A small image classifier, trained from scratch.
Model: 2.71M parameters, arch gmlp, norm layernorm, patch size [4, 4], layers 12, width 192.
Training: 14000 steps, batches of 256, held-out accuracy 97%.
Data: trained on dead-leaves pictures: piles of overlapping shapes, 145000 training examples.
Rows from block 6, named by matrix and row number. Rows with one number belong to one neuron. Each number is 128 + 32 x the weight over the matrix's rms, rounded and kept within 0 to 255. All counts start at 0. Numbers have three digits each.
# u: gMLP up (value half) (model.blocks.6.mixer.u.weight, 384x192), inputs 0-95
# v: gMLP up (gate half) (model.blocks.6.mixer.v.weight, 384x192), inputs 0-95
# out: gMLP down (model.blocks.6.mixer.out.weight, 192x384, transposed), outputs 0-95
u.23:153121106121123120203165176076146163107106143159171104195112129122102069073165130141203101094132134197154150137172128124140119147115179187154086180133125166159186130144151112126107141110122081145050118121142113184190097109199112175151112149120137120143132151103102119147152134164143173116
u.24:166137128098095144087166081089147110172121145124118137097092122125079061151068140112073083196110143119110157131098105158208078162167151121120164158117181110109090179124136103150106150157105155063109101107150091101094096139137116115111133149124170186129114123161119149146110109141117169082
u.25:150178145128120123196096123149124148118123164123137147108109201132141126143129138089107130116147160128142157074122112145172082138140117187132117081101133140147159140126110123179118097103158125157129173095131119107139154160128153108133132067132110149092153111114165095130165131093109097115
u.26:105070157123131203060125102131133123134118123127145131115168067113165116134071106173191100197091175124119131105138152142159149126081117153107113199134139096163148073109145100133128134164129100155155122152172068108166144084115140131088102107119168188151113195130116138122123176124103113107
u.27:063181107055108150171132141112135162060112195094124112102086189154104127124095102125054110090111099118139131190156168129098138130123100139142151085127146130153176130131154118151117088161149105088104076160068145168114110112162046115066143168071084135147162091151158125187091155145103127192
u.28:126123109160151104062138141096098161118108123122196205084143147108112110155070139151134089167135126145119115132059156163136161113120119160143075172131112076154200135163098114163128083094092133098103087103124106124197109101119169139073093138100080158088145167186095128143114160125087112226
u.29:138106085084189064129064142134103099164084161121109083125116108172134133084145105096099125195148105142097151152144144138158124112087119137076182135099102087116103104129141136140136101090099104202145113131131118139124198137112130072106128096174138134178115175149121103141143164120074133146
u.30:121151162098108151194111150142137135151175121120179115150162098140113127112092139140144108150144094174145106147120140125125153102179153128139125132144142161138143158135141105136110111128106142159041124141097101157131147096155117133113174140132156144082102116105138096121131108108134063098
u.31:151137123137114115157175101151160176131111162109097130118144153116120045082111130067166110092115179108176114143137165125129142128125199113130117124130079191157177156130079158162104166091103147099091094089141165109152123125099137087093112123111128142168170150147114110131068145191139093103
u.32:103163148096074120149126116157117165150130094084115135154057119119142096135115145119176121115106152163097032177121125089140119147156092122115092096177114125145146127082134095095130176116137123145097093088087182124179130180174085088071157133133152087124115096077152103051121165107114139151
u.33:069098115134093173138119100117157123154121101123135153144094142077144156145101172109143086107143080099101131112199170196154142157087098138144096136123148112112060103117145127114132152166173113130129169153097151091149125159176141125137052139120120088080081125141131197153152166100112116123
u.34:102151089149126134122176105172151111115139158145127129183121073090083156135187102097129135153168095156178107149182136165136141098120098145124127112089143104118154150100130102073132145069045054136122094138120081128063108161111053141142136170120073149139081131110164076119180168132131118184
u.35:155132126081087150161099172174104113089155153193124135178084165095121144111131107065163139060149106117094109108115147135106098151159191175175123118157152122135071118145150124158142132165209143158147128104148180144134138130142102102064096171136149059108125049128147105095133142140143097103
u.36:098168092075053135125090190125092106118171105161135152167123127111089097121104145110141091112143094095133148100141139107145111137100131125108123062161149112122142175121108128120131125137181114100119071126181109143172149128086143117132131147153171078116118147093142165104172146096128102111
u.37:141105127162129126116105149112036116130073079186131124121126102115077101166164143142135095079063181160173102100126142080148123127109168160158109108119098095152078140129124135107154145075118157099144118117145145106117083146161111101121150160170138140129107051072133132103160151174125142115
u.38:094158187122150174182160113138146100094088162159141091147117175105161144117133108149169186130122088165142108137131171149152146161137182112092150044135107159095167100118171131134138109153124132067060139120137060178159128150045127086139160171101156162131102091161161100164150091167142161113
u.39:199165154106211119100087129158086130121157149112190113107156109087123138178127097161125160057120077105119128129131106110139146184155110134097129136124124179147147102093196096068129113081124106086082110152129088130068059130127125138101170196099101135153173110186115113111120097155114143110
u.40:102103152163172116117105090117150187130066149077157123165164146160164080185152101101056187096086105133171130129159099137141117146173038132173133091107193161126206160161140130160173114089092081151051106163131118129070157075084132100157160205117130180193141163067155152093154119150188091106
u.41:167163107118158122113158117085126176121129166107072124098119175143158201127146139175108177109157146127085122143091142080127103118145128142121151103147140115137115126158136132095116189128155114147084114101130167134163088137125093058140096115094113111123119166126109138159116098157180148147
u.42:083165118115096103113142091108178182119110156118104141129117140137131170127161112129130122100161091127142140150101153094145132134110123187140138120158148086149130081122178134172148107123116115103162069168134141120102187114100108157119111113058142155159183147126149121179081069107135153174
u.43:092169140067109139124152131122084149104156108154113142123164175132084154115135095093124129078128121136111106155131113172155067153104072212088111134151150164130113166147112107132176089150159120158120082161163134188128103132108143163094112090120095187069071119107157099147116094110153152112
u.44:132124108160183139099148144155096139152143087156159132120098150195088160100109115136111139082137169118079138120114177098123101075148161102091137150122131111064130156146084112129118194131127173154115125141143146114088184088136101178146101123150125132111156160115195160117129123144106111110
u.45:201137139093109161142140100138098206111145101090076100156161121182173107141065152111131167118076154153106092103123131070132087127096150161071140130073181124131118193149147197151167143082105106065132143168108096149080121148108116090154079076122098159215108140137096139119113191128135116156
u.46:188125100148093133129193125177137171181085059192084117145109089195114075147156066121154160120118147122143155141071177086157099119104158134111141136170116121085108180160166189105136135122130201131101082121138149158120111136118133119197112087103163145131106147144139122120122121062089097125
u.47:108126125132145113150140092131131096084093144156085134059131127150085089156144102154147127101102140146123147142130092153123162132173126145171118143086147116103181121155087147171086098117083117151184139083116119149107217127121163179117097134125129129118151159142092166140112086162089169104
u.48:124135116155077119131117150169159162110169152192127117124169088157157146178120163102154172170161113098148166096125177157151148155107145151118132140121159104174147162164161131118168104155133110120124159107099170130134150190159099082166100120118132070160117091055141137123163167096114137133
u.49:110044101103153071157097129174062106084126140163125157132119154102180149159114147111118177120171134142130136077065071172130107086114166115143133093109086200168146112078141137118176155116140146146126133103150171138119083083146107140135162151082128112168124050149127107135110160142134142120
u.50:161124214149136097161123083136142101157134135149154077099120157089175179148149073149120178174183152127118047104109172107169111068098099137195139155180116160180118133164110154120113166121113077140141164111121165085109192119148073142154067127169141155130087146059174116125136111143095126124
u.51:127113139116138121130126127096129128144119092158147097126136100084115128172127147156107140144147130109031086137095148106158139134089085138104144095133123074163144094123154060124102161120120086123073090084084152111111164135120115084157116160111125155092145167176109079105061072102146116064
u.52:106155144104096116082139094120159133146137080116100173062157136145088124170132131156115184151141106084146189139102087075187154152106119053071165107085120156152099078131142179109130194149131137110134121125144120179122125140142103136173153115134101144081154170129127145146124170107130047135
u.53:069169107197128104122107113162166135143165143106107118145125150156083124167103071158071105171142131221123133095131066125142165134115076119175103105086093165100166087142132143149153135097071128160116079133146104161140143151171051123100187125144105081159095120136160097128125032183111125137
u.54:111097078110155185100153104077214127175122085107144120139072079148161137136194102122167152160132175191165146151146131105132143122079123135100136138089136144102140132139141069110128172137122130139080186116119142171114143189148142111142129101127117095108146130125100117108147189123135141159
u.55:164138140113142163129129149125135123126148083146064066123164196134115070143121093158133086152092110115143079092120068144172111106209143125130125136136113086165092131083136197106116085118168095103107103161062148116107154096185065096114156115187107126120163072101178172146127156094106173136
u.56:116110107122121134093112170119104106038133196079131119135169125132098127123160059126110179168089119087158097104111122077077104163165116081114139112125160171125166116165100145096132148109103090173150142137131097130164152167107137098124107123133123079112170111172134145127097118100136177083
u.57:096099126123078102139131135165173129099149148050154187096089092170108059095050197138066091160149084121075095116071107111095144150100133174177151091100172116081195114114141111091138066153124158124094136162100169086147111101130120187138136147090119127124079201172130081140132126148173129165
u.58:109118083133158072144131072112148138152162097083167148104135072094161093040098136161132084095154128143104151082103136173116094100046122142138098116106155091149137117163146146122148178148162158108113122150112175086143107128121169090102146107137088077160075165121138134122103138129142200163
u.59:108166111082100100129081152116083070113135138148166175158129174151065144128098089130108060121140120141093129125112131124155117156116149135091113145112135155121071101130156138146140106115128121129104120131133109137107092046136157117179122154116067071134183181130168140197128095166096144135
u.60:156123147175134086134122108142155054103172083153159142127175120124114091124178122133184126131087152160086082122172154109105111073171097160125134107115122082121127191092147090085115197123070116090139142075087158206129101166188153098117142138134106170114066183113102112091097135080101124140
u.61:125189164135082189129098126091079180104141121059176152140177193156067045114106127161127125081145183086094139120161132054127149186136161141095151147121116148099109106070075097132156123106096122119136111116087097138127068137096203126083107124079104112130086153131134121165134130127087145128
u.62:103156064048099108150204157137150149159104084161152141108078112112156099115098151112099144151087179093121191100171160161141132163030092070091196163166109106071116107099132104153145049107112116148128113104041137117071099106164159113151128137117100147127097175154050121127091189142141124110
u.63:107089135153063127143047052129172159133100096092105157086053127147168153075110126139121168121112138082121133147162146101116121093092110081133167084116180103176102093105187157071075115127124086141125151184178107148163132153196140147071180149119146125154167133137130116082107163099097199097
u.64:086106183129140136088101144170123139108212133113126115140122162137157159076140139130196140114124062149103168110092123125136126148114157136193079148099120112101172145130135137105085097093108120182113122146160112063162058135194118093109163155109113125123189143150133185142165136171108121150
u.65:142125164117127125175128134111193111163159179099179152123164126092160100144097115123113071117157110143121151140097139123100068150124150115066132155134124010081105160128152135152146147144077188110136136095107124117123116079110162126127163119130075157134108211087147150098102125135124071179
u.66:144127122150139125155117053116139118083164171178103155120134130152182125125160077117120078147125083126178166132192143096188127129109054119102127091086160118188088125205120070112148159225127122136166137109139160152103144104135125178058096134084122232168109139157129152114217154173125207119
u.67:131120115108092034135156102129135155116134135103075120164176115075089076165115123101142125142148181162141147169130139137133138101115139107099111174147131169132151156103134168124053155114126103093149102132101140105134158138095133148165182135129136101106153145111079166164079157163123160094
v.23:130124089086082139102106105092125116120102158093094141086122145158094191162097147185173084139136101090153174100155150152107143129115124083159107143113134174121059093087139060120076140104160159154142102138100145085050102126084112126115146139133214074101139163100144164137136138124107146154
v.24:147117107164148150138135163150083126130114080097096152096129082176133067122063122130128132099148126140091076107177169130194103122070153149146108131146146128148137092103037125103122154094108194176149118117121096147169096106146130159104132081100079093144066143130130105096106161148087095128
v.25:132116049139209153119122168157138056148107184199139176127058191068049164095077155058142162099109093143152102109151105162166139170179105100165116075146104134162086085103091141166114080137152158098120128137115100073097047101102175167130074103176167133117137117088133146114053098168076060148
v.26:169191124136101073096138148158134080068162148141116122137063077139109118157170151090070106161114124153117112104139123110106079119162139080127195090138102140113114191056171108145123101107134116130067167145124072137186091126211170134106130126185145174124162127089143184093084193159109145049
v.27:163148148144073142136116141165105156157165089176140139119185139101158096126097079093114116131195129153142093133131163140063119102144152118190158120128125079090107094149117185139192104121115157115180170144130135168161077161152163102085135184139113104160145100117103117096105154117140132071
v.28:139132151149121092164153053121135076162160089123130129125147123169182142150142154112152053101076179177154131122183068097117118107147188129090135087143141128134152077107101096117105187158145141142173103149134135119140130159166134142090160153055133124128144077107133157129132084151118149127
v.29:067188093128157129082175145160149182108134155147144152193094158141128105174109173170124124098108160154127122120162118139134112104181135120180124153085166093156149128121141131142185060153140103134120138160079065124141120111120147131136111149133170121110126137123118218118124119132121145144
v.30:163177114131075145122078125149208084097105132118143087154145116106173093146155083126151204124121169136116070191151150124175145116145170148173161174160114119117151091145102160166137157141132160153143155092151128121123113136124078140112152074123127138152142188150152148178122186141111092151
v.31:129140076101059154086118090135100126111138138183101186079153091105126109147160159161093095165095118109107087133209119140184160072133123201100110124107151139056153102204099137177086124164078143104144103121163123136095127134121111130131122078123158126100129120133194112189134115182100178134
v.32:148091090144125109102138081168145104128148161117072119086130073066117120179144145131064187114177111084162150160118140159113124134131125087137137175087142123086203145135174158134066126092136165138121147131105126113119095153134101183136090172168089137169173152133084201169097147103104122118
v.33:161089160119136116089125149072116103141167120075106144140156164189114087083125174160103164129154122155119129157111174117158170147144092160101125135126140090123116124169080141160174122108126121165143080115120096107123142095107137123121174183115167135113129105151071107194118151132113118144
v.34:144157145102117088113118154126147131089121117202143112081141202137144126173130148139110074140095125145075140152126138107179110179142099135162152163134058088141102081118104118120122124147118149131170086110143109090116134145108139101127153091141161164152101192146178172125103141147192158088
v.35:164101096116085116092077181129053143235122124143162141114140135151145173141143118112098096185156073112145086188088205170091127176106117139134078137135119093131145069144098157143145131103143111062111124119117156151158161122129081132204101112209097094065104101136131188120166160156151081110
v.36:123060171183236087118157132092111092131119113101149146123162164146148157123111106196149177109120156160140121069151104146155133128125157150111136177140164174138105119180145129163070190145004164197046138103129110073108074076083157160146151101059106088197090142140170068114152175079157205167
v.37:138180110121108101158143092134103094236166107186145137118155078156080132128104175088122157182172090186114130186151143142135123162124069122169133132093107062129176141150161166088163086171082156160119108108135157138123171108167121143163151103176126110114092134116133129075151153072175101195
v.38:088171116135162155095117082140126162113180164087103122117113148155181111148150000156184083079156133134143050179171127105186131101142115154098121134107165096069128120193192141130132132200150182172105235088172101107118127083128142135109139060189115162077126097146147174190181153098102162130
v.39:120091176032141104107158087144128114146109076102138145145069174164111125143143129119105129178149071153129073169107210139147143132136118171140091139118147128109137113147148137166072084173054157178145110098122127141100136181086114155148112119135132172087102134148119104149136138100149044151
v.40:171098080106105138135142094177169181111171106132081140123099105109139103135130139139144125138119108132100116117084091138134124076135194146080117066192131113193142119129146193097113125138109144130202123129087156111188110090103156178094147130095136141126166091169108131067110126122125110143
v.41:091112114128104098178122096075094154154124162155163104137159117169160088177137098157117128155124078071168145167181119102088071104116110161058134146115135150105121165151126095148154133112081105181084151162156156167157119118122168058085130166093126153117149183095176136087137141066125121104
v.42:140095114164050162177118105077056058071101081145114146099155100186103194172111158138149131188124068130152113112091092150103204150120134121148135088109144156145136103139127152165096127148136094151077040131115132148141141138216163167036133081139136129139123149169178102175196088107079073096
v.43:140112166135127144163119129096140119130086099143169137131132162119141098142079118141091164099087120126124128097095095084129142166146170109144132123090133193105116100124118054147134107117067142111112142060116147071155167175166156188132095129124145079156147154125136134127117135100089105134
v.44:101082115126108160121177163129059069076095115134143149134089152126126131187164203148067179152091181187116134157081137105087122162118063163192136116145135099097131137122122153142116130167109131128120123103079113173138114167127159141147114134121157104152127140163103158093100124147135165143
v.45:132128123113155118110164113137145090116118100180164079106126123151151151151120100163109118110119156112181124147104118083149088136118120117099133121130093129131147075090111148106172182106130124142116091098148135065129156066118146168124126126096153130160142120115129107143135123159196137199
v.46:068117143183149154170131105099102125130163176132162125105134155161139180118157148119141165124151132122158167196163161105111110116162093083136064095221117176139110116160064136126204140161083094160108064160163148127174108160107133118144104125096092129173088088113136150147136113148097080104
v.47:097140085144089138119110131123157098128159160155127118154185091111174131122142103142162122147204143092154069109131155124134065101146104092144180158107049128121104105127133162160148131137126163100132201160132152145135095091139131094166151144108128093123087133103136141129061143081203138128
v.48:092153129133181159113160072101224136096078093119080157150091149078140101183103089116118130132081155142128134137127072111126119109098153163129118111184149171110093132153067137096124161100109162122109139153095119146139086092098192121133120147065123144164074116134153125156106119153145051136
v.49:122099163190096156147068161113128141143170099130136116121144121140098095079121150160109108159210134129081153162146157120100116127105139111112094127168171170145128132158154134086129108090085047141141144153111136159096111110111146114150083113143119119119164215114098154148113117161096113090
v.50:169116115116123138125079139106153147148149124079130112117181107132124137099145139119117139093135125092138160184147105140138132109122113121144104164168146133108114113168191126112175105140135127117138093118125092096128177137111071078111106130093152116110111129125170096174117138148178104125
v.51:118144117165138187156106130199081151178143130163111145175120109198118135140117131121114188131160101112094157186144126079138095107092080140162166172110120158108115142093121158141093172090159122085098121184082183082168131081123075088169141106141161116072117083141152160127104175147142140145
v.52:114146143121142147121137077114191108104107195181112064166140153116122075117118114100181111204091131134097141100215143142118117119136189105109094077077107130138087151110124092089109149135141132131138095147089098095138130158101177094143124155135116140138134120131153131108132123140152135112
v.53:065118088096166117178144085089109132099137169204163132185207175153091105145125129111157193109124121126121147096149138132082131114161195132154126143125171085032139155147127160112083192138122096162082093150193147117140133169132146158139074085096145133152111122075097193177145139144112154129
v.54:131093150114038133126128074132120068125175098161122216129127112168197159103121108115143166103123097159092161148128106131127144087105127180098106144131131137158125151108160143069115154121139063146084129090163109132163145088116206096177167091146135084118116099086179160101114104123105121122
v.55:178141101110152113208160109131153201105151140107144137114114097091181088108122117080135122134091165160154142187150126132134143160137130185135153062146126156139083134190125100108176174129099168177131159170110139101135030101113152138122149146123135160129088131130077108111113105151101100147
v.56:096123130084159118152150134104127118120157127123157091071181101145114155114137142074074105117144153105078066184179092153116168133107144133126127185099098150103153135077147160127095139093128173120149112123088143206165123083092117179068107156093115155115108132114146122122106125148097112144
v.57:106161108108116104090125117122114125113111084132120065088129061153134139202163136130126101116207121105123130112101134159177182096119085163130133118160139232084142117124126072141150110140133153148157120144132180105164158131132199111112159120151132082152138087114122161078103127094105134123
v.58:132080142159124130130099153110125090098138101064136111127170108136079147152116189135108145159121120130114127152145111094159178175194159115180131114132120166132150144122140133203161071164105126092170085121115110115115105110125113106108101107134147164073109079113130071140111107111118107147
v.59:092165139113105212122141078163128150080094130176145124162111106129182164097138068105130203104110159079144101191130137159102194046101121100137084123069128103117107131172055151104104075051157152144151129132185081133151117208099121121092149082106164119131123119116135147143154126077113161128
v.60:146134134159160119133142118095130143116135116126133120103073118156119053145101152104140088065108134140100146198144090122173135159090156112132153161121124074133070067161115137114091158217097126211148122133156150103177141177173153162222093125100160184179180110167162128195140093156061047081
v.61:105110133147140075165192122157063094160121116155093130170104159096129118113173090199108098166120132153143093122122111095083174108153118095113096098102099116146119115132097172113151135129125116145096134151167140168135127110144094126094143126135217101127097125115114081092143130102119133089
v.62:095144144162136165174143155115125153192123173166099085115169171161101125119137127124184137122090114103126165158147172154101160100095148127136135127098145084119191096113127156116151104151113108127093095177156147196172100124175100133114135156123116148141128089126092182122070117151129156138
v.63:094088122147148147148154152124048120171087136153102140134156134131115094081119140125128193143151133147149146120129145119089101168162129199153106112101151143162117167152130103125163158167144095087116053156149093143123166150128132126158147106141109128111100141129117135138141170102143139153
v.64:158080104148159106119146143111124132135176043122140175153152142108072189135110134121155108094112177144127116148131148126099229170163161121144139157169117103139115165132120204163088126122119170103112174128071121129179133077177086174120139073144166105134109169166166115105142157165188170094
v.65:042228092109199126098115175120144165125103131130120103169173105135148083134151081071137097171128090141131121124138148116055146051146122143165098119102145081158150141116154140153194118163153141176125121098121126106116142155135136071134071082092108125158131142169064074113092166166165145147
v.66:121121122076160071135129138127162129158115132176217064123166109104108126137126021036176142101108117082173136061092142137144100113128158134102109168125095114110116125135098112077138091121088091118163182132133162098141169118108105123108114121126129095112133136176144107209130160134105138176
v.67:166119157110131162121113112088133098131114143220110066084212159163171129148093125125132178137119134189114136113177146124096164158149107126092164120124163143190119125164169141163121135101142114166109134138088106093140101097099128098026126086150142138106102132111136148063156096171180109184
out.23:098167097193121178101091109116140066111147147101106105113161108136119190144043149152074125137112093136137120153106116094110152109165113121145176116098159126074056105062141197126102054133181152099181120168147125098111082110095117109066103114150100159127178087097134131111153106145099109115
out.24:139111134117161137119143112141099126057097166099124154126134079127099138128144106189174132112124127121142147221163152090102176060171202125113155182129088127091083107162154148165114118094166149181164174188189102119129101139116096145139132099116146150065102159084063137127085116097124139162
out.25:067163171135130154106132125105104148101105095163102145122111075117109108127128099138144083087085141093113175148136104126158191117155151144109182179111101129113103149119111128081128146135058138054088136164109156136106106118171104152099135150085117149133151167118094151109103131119121109104
out.26:146109101129162062115122155146161189143162143162137109059113188128120184053164142123129089119113116137134195062203147135078083113112142070151105103142167149124097127123139139110096164142176159118133120092075144162080115162193107153178093061141112116102186104110126132175140098120122129116
out.27:168110152142085110140180047120094154202153138133085123163166114093145177159127107128164104123117122130153106137153096114117104139088101131153105136101181159178110129138128116112143150116144139124107107157154102101138145122147169173125126136097151100127058166132121110053140137161121097121
out.28:138150138153101138147158068130118129148133118151118080147140107146135124168188153157158128107144153120144117155127075107149099129111115150173121111132106120126064091115100110145123095162105112140132149131168111122069146077130124152180124101149151170101118126148098101153157188224131111148
out.29:151181126128082127151190157084164103122158125122130103114059122109114099146113107146116128123100111085131157114103144086153140099177159128164100108164145099122149189203139078095154150125142125103145169087108125114188135142190107140147128115123139102120144039096111141129061102116170096125
out.30:128157127157130120112111146124151123163111119177158118134136134127167144135175126103166118098163142100085127112122115134132091140108068154100106129105101079126107143096087127131141154114146139129169102115161161115133082150111158101113128120181100182094148096111075129165105192133172166105
out.31:114084113118126101103093142170152125161098177144166121064111101123139099130113042059108177110132130120142148140139124115142158129147144103061186146122159120079099156135164100124227100169114053143172200158132157111126160125072155151127091129105183154086109118171148088032133162165128150176
out.32:131095097122150112094171133129144102138111117163141079117188159142143131118137063134121186135186129135156183088161115132145129118114144111173138155175109120102104155105149123163156082152129164125168115154133128156048143135121138160106132116146105127129128126126121151152138169133121092120
out.33:151138137141153082146137105156127086120147173126123069102133075112185082091133114107119169173105133173161138114097136084152131079140153178079124170118125136172218111118090104082090091089058138167149100113127122186122147070121122137117170099128132133139128087108149035136115120187110182114
out.34:129100111102093166115156182114106113113090057115142151138184174154160117133179062166130141122139163133037096120061123100133143097153104127152165071185144117140126063108077174101124103131159147143092175116159148116175105105159134141151122124169106090150178148121123111113132128124092099084
out.35:081159133109148128103118077115160152121116090105158098123183158152175169092111139205100178164144143129202191108126124177132179091121105098078141147143120158080166180149104151094119101138099110156091162126160059131190100141121132108135072116094126162196130154099116149186121125129099117092
out.36:171157147132154119136120138152186152112119180168121097119135156090186147141175107126105128151076089128104100112151116093112071130186117102152178137165112117078117126103128129184093104097090179114148147101107169117112131134159088138126134124129106139117135104146098103119144087172139113146
out.37:153147120093122144159181152096198131127140141127111146167168074119139136125100111145133158177182093098066146142121097134111120156139057118127135145161160118099224184142102115130108133221130118185141158128093113120188154135128146140162106086052117092113176179155171168146109074093112082124
out.38:154096101135121106158105147109159163152186086195141105128139069145121072182097163124124133166066143095116172146138114133118142118087143094105100116110182141191152158167129096096139120101124129106130096136050107099100173081139098103132126122126162099164070152081056111139095159117127145097
out.39:102139113095073106140150154104108143128104113145084134131102119229110145098109147134139110200109143114157169150119132113129105125082106113156108139129135092139109161148067129177119160105098140152154140156118138124132193129090142167107105067158122135105125094107075139172109151116108123164
out.40:147177114117090094133112173193129087138164098180066139160144140156132112138156150122172097128138150155098141116127129124133127141124146064087134149132072098175069105105114145134140199157112102088116172116076115167115110174172194165103153110113128095107106101145116103103068127155136156118
out.41:134090099169174159106094106144125148158114130127170184171122117108110109097199124155049166136158134135118129144141132134117150128127160152077109085092128165163171190148152110122105131128150139106137119110132115107089202138138159142108146145179089111107148106114105115151125137133103168135
out.42:087198180080191156130077115114109156156078153111159091103096117123116128044166129113220124125113149166109107114136152178129103146129068127128098137083179125107102175142113139125057138154120146085188127082105090141124137121093079144136124118150122100097144064098142094154151165096115146135
out.43:239132079188062108181071128119173116103066131086163176117161107194067087115113148131124088163106132105107112106085145127098142137115134138103109164112098106146165101112153137140103137152139174130127162147129114097141119128150128110130120078165132050136170160139112174122109139097103124120
out.44:114117153148101129135138134140118119134140126120147113138143129103186103158148119119158110179140117148154105170155088138139151145143105202116045120131103198165129136072156137130126096168118100107148110087112136171135088154149144073137125119089099132175080113119059151118142145121129114165
out.45:107114100110107108117092108130175102124092185100166129151126187131092175109170122065083131120133154205149153102142203108141137122066107073126208083159102107149154131109110103150114118185102156163069119074137215094101123100141217093109210155158146135085134102165131116105118095091175139161
out.46:119128115131146159135141138112150137149111136102160141051136097073159102172183162120107137105113095119152119161117129108177151125110140152124087144126077151167109135139149078182136178132153116137057111157151094126085122110124099119148098165172101110035144180076167075112151146128117118125
out.47:113101093144120147123150179102157122154132157074200166108143131119079132112126037102134084131128119087162210158145140125132156127099136146108115130115110148164083099127113098130200066111135113212085120136153114144126199089095178091118097184135074138129103115180119115119043075115163169129
out.48:159101091135151096138100094109092101156090113091189090084136123153106137122151093149103136123167116152107109126128154129158140093159147100166112123093115140119125074106140109156097166098143145164115106132185115095096149114145103150080163104116148106099153117131089149106154119133133129138
out.49:126181181153148158114162159075174156129133129104156156150143096120104121102126137179171097102139177110132159166178217129137136197119122138105136132150158118119119163178099169113108094074141152089130103154165112133123155107092210148122083096149127121130099200098180158125148097110174152118
out.50:116075149207097129105173101084098123089133097110100123132100063158105146155135173086136107153130122110123124166164115140152173138177116096078047133139123138118117149141153115085196131102107141117129115171132092150124057142085086138136177161119099091141075095162115127086125134159121075117
out.51:102150111060136136126100149188098137096131165074071145116103104159158108138166141134083130074122119165196153130140091110094135144180090063125089139104118135113131107206136126187168079127141113091155111178126099116082144105144153107109087090128141126122151089119099177107171148094061124108
out.52:129106160145163124174165181169065120074148136174144069195109069184156158082184143140144126157170121186124099127097123133099121113168111109156096186153204117134154133103075115132118129119149113154126097154168114052141134105135107094018139110167071158112134122084165122117137148099112150116
out.53:155127119142114134128187139114087155107116056129145109099130161090128107076116156194134179149093125135109101095123093104115142160088186079112144172193173112194149129187131143113137084148224096101150098099169140171130097072102105170107178145100102073032108142138139104156164172090143111130
out.54:157210090142116120140123136123106184192146121163149153090122147097140156112128096156136065163106107160118112104148175160101114020147102142072149151139158115119154103093142177087125105145209140131180120090103142054106120056072111152150095144160169137076143142073094098137144122100167138108
out.55:131152113135160086120070127103127116181076194128135178117098121146111184135158136067114151172151070045173154127079140097094102157081083105131134145131117122067146094150192103090122131126096128118182131092145094124160103138116095126133181120089160093147067130137110133130082069108176134123
out.56:164136107110057135173209124152148181188130093149124144138107112184087099156074176131087095136164152179072141143153164123128164125093151167145079167099105143142124167097171085137105072136141159074117116101129170145130142120156155154118169166101138127116129149127149146146182130201122118126
out.57:126118153100142129119143120074067121143124133177087082157123207098081164136138069205178110098136161143110113119160153115115124119108124099056110142156042122176073125112169132164098152118154103123169069167169098151106151188149119097133132092195105140139148113150145122127151105117085143099
out.58:102098099185162169134152198147138127142106096163111089119116133144124163125174119136149092123115150103102083164174122081127131144179148115080208135108075155141108160171115119111173083149093122143106141114142091167079156184127111122239144128145120156117148095162133115121121129094139108091
out.59:107134153122161125159146183075129157149121047157096141092129113101171124158105216156157146157154173130110100072093144098103130091162158199170112067064145135163169151140090102112085090141131136077151174125177081120073142159149096137129150091122071171126096103161139112152198110121113158109
out.60:130152112128073095141111109127089157154158140090087120153118097093166101141141128147088104140137069126175151121089103125112089175090143122132168148169046113099175081098089156173097118092148182158099112140152154078128169099092119136138118105137174078070164117113124148133147160110112134120
out.61:128110119135131083127079154110122083109129130151076108124144098171124190097100135106197104165161110106138175100110131140107167095114179116150119108147137118162156125185142155163151151147142139049170161144185157160096131102097108130182147114161079249175150143088073108179134133104145084133
out.62:133124149102165196117143103144121132133131099144074054159198109137107131092182136133185113180129197117161070104086148144145119142201158111126129181140109108161144129129102130087122198145108075129120129104202194137177132163080109178092108132158188094105139099117151117131131138136107100179
out.63:122091089127156169137218118053129117097162167133082148178130085131131121166120106161148146133163130146141073143092130113124175148192164153171086165104108184097077106135079099152046161116101137136126102116110123173176125134114125089150108163145199115134146130148112116142128134135201068091
out.64:102103133082088102179107130095162129165070176108137100119117140091108125189092130095117142133092164075103149061111139091093131080115106118115132050163129137178091121191118130144189116158135154093186114129100128172102140132125130130127099120186132134107095126103150068163107098055131116118
out.65:152142130179069132136124095126114118074121116127136099116159171157152160114108058105112154135157134178190085173139089167130144162133101112127103159113183116083132146089104091162154026112098126099101110098105140095163085132140141179107121108107118078148101081140067115107179135051108111184
out.66:150109118126114190109072194075104102164091143094139100076118111119074118107127195219119133079145122094116183107084100126157143157091204100161065169153149141165096123090110067094134126137154104149118122155134138111125086145117103060177127157157140057161097151121097097139165113086073122136
out.67:108110108143196158116145130120139106141126072069127120120124135170093172071149087115088102100098075072114117137128125100118130081119193077158147065099143100091129165108108120106178127118153174161101089175151131139188164095157125133070135109079180102143158133101129072084159062133076151144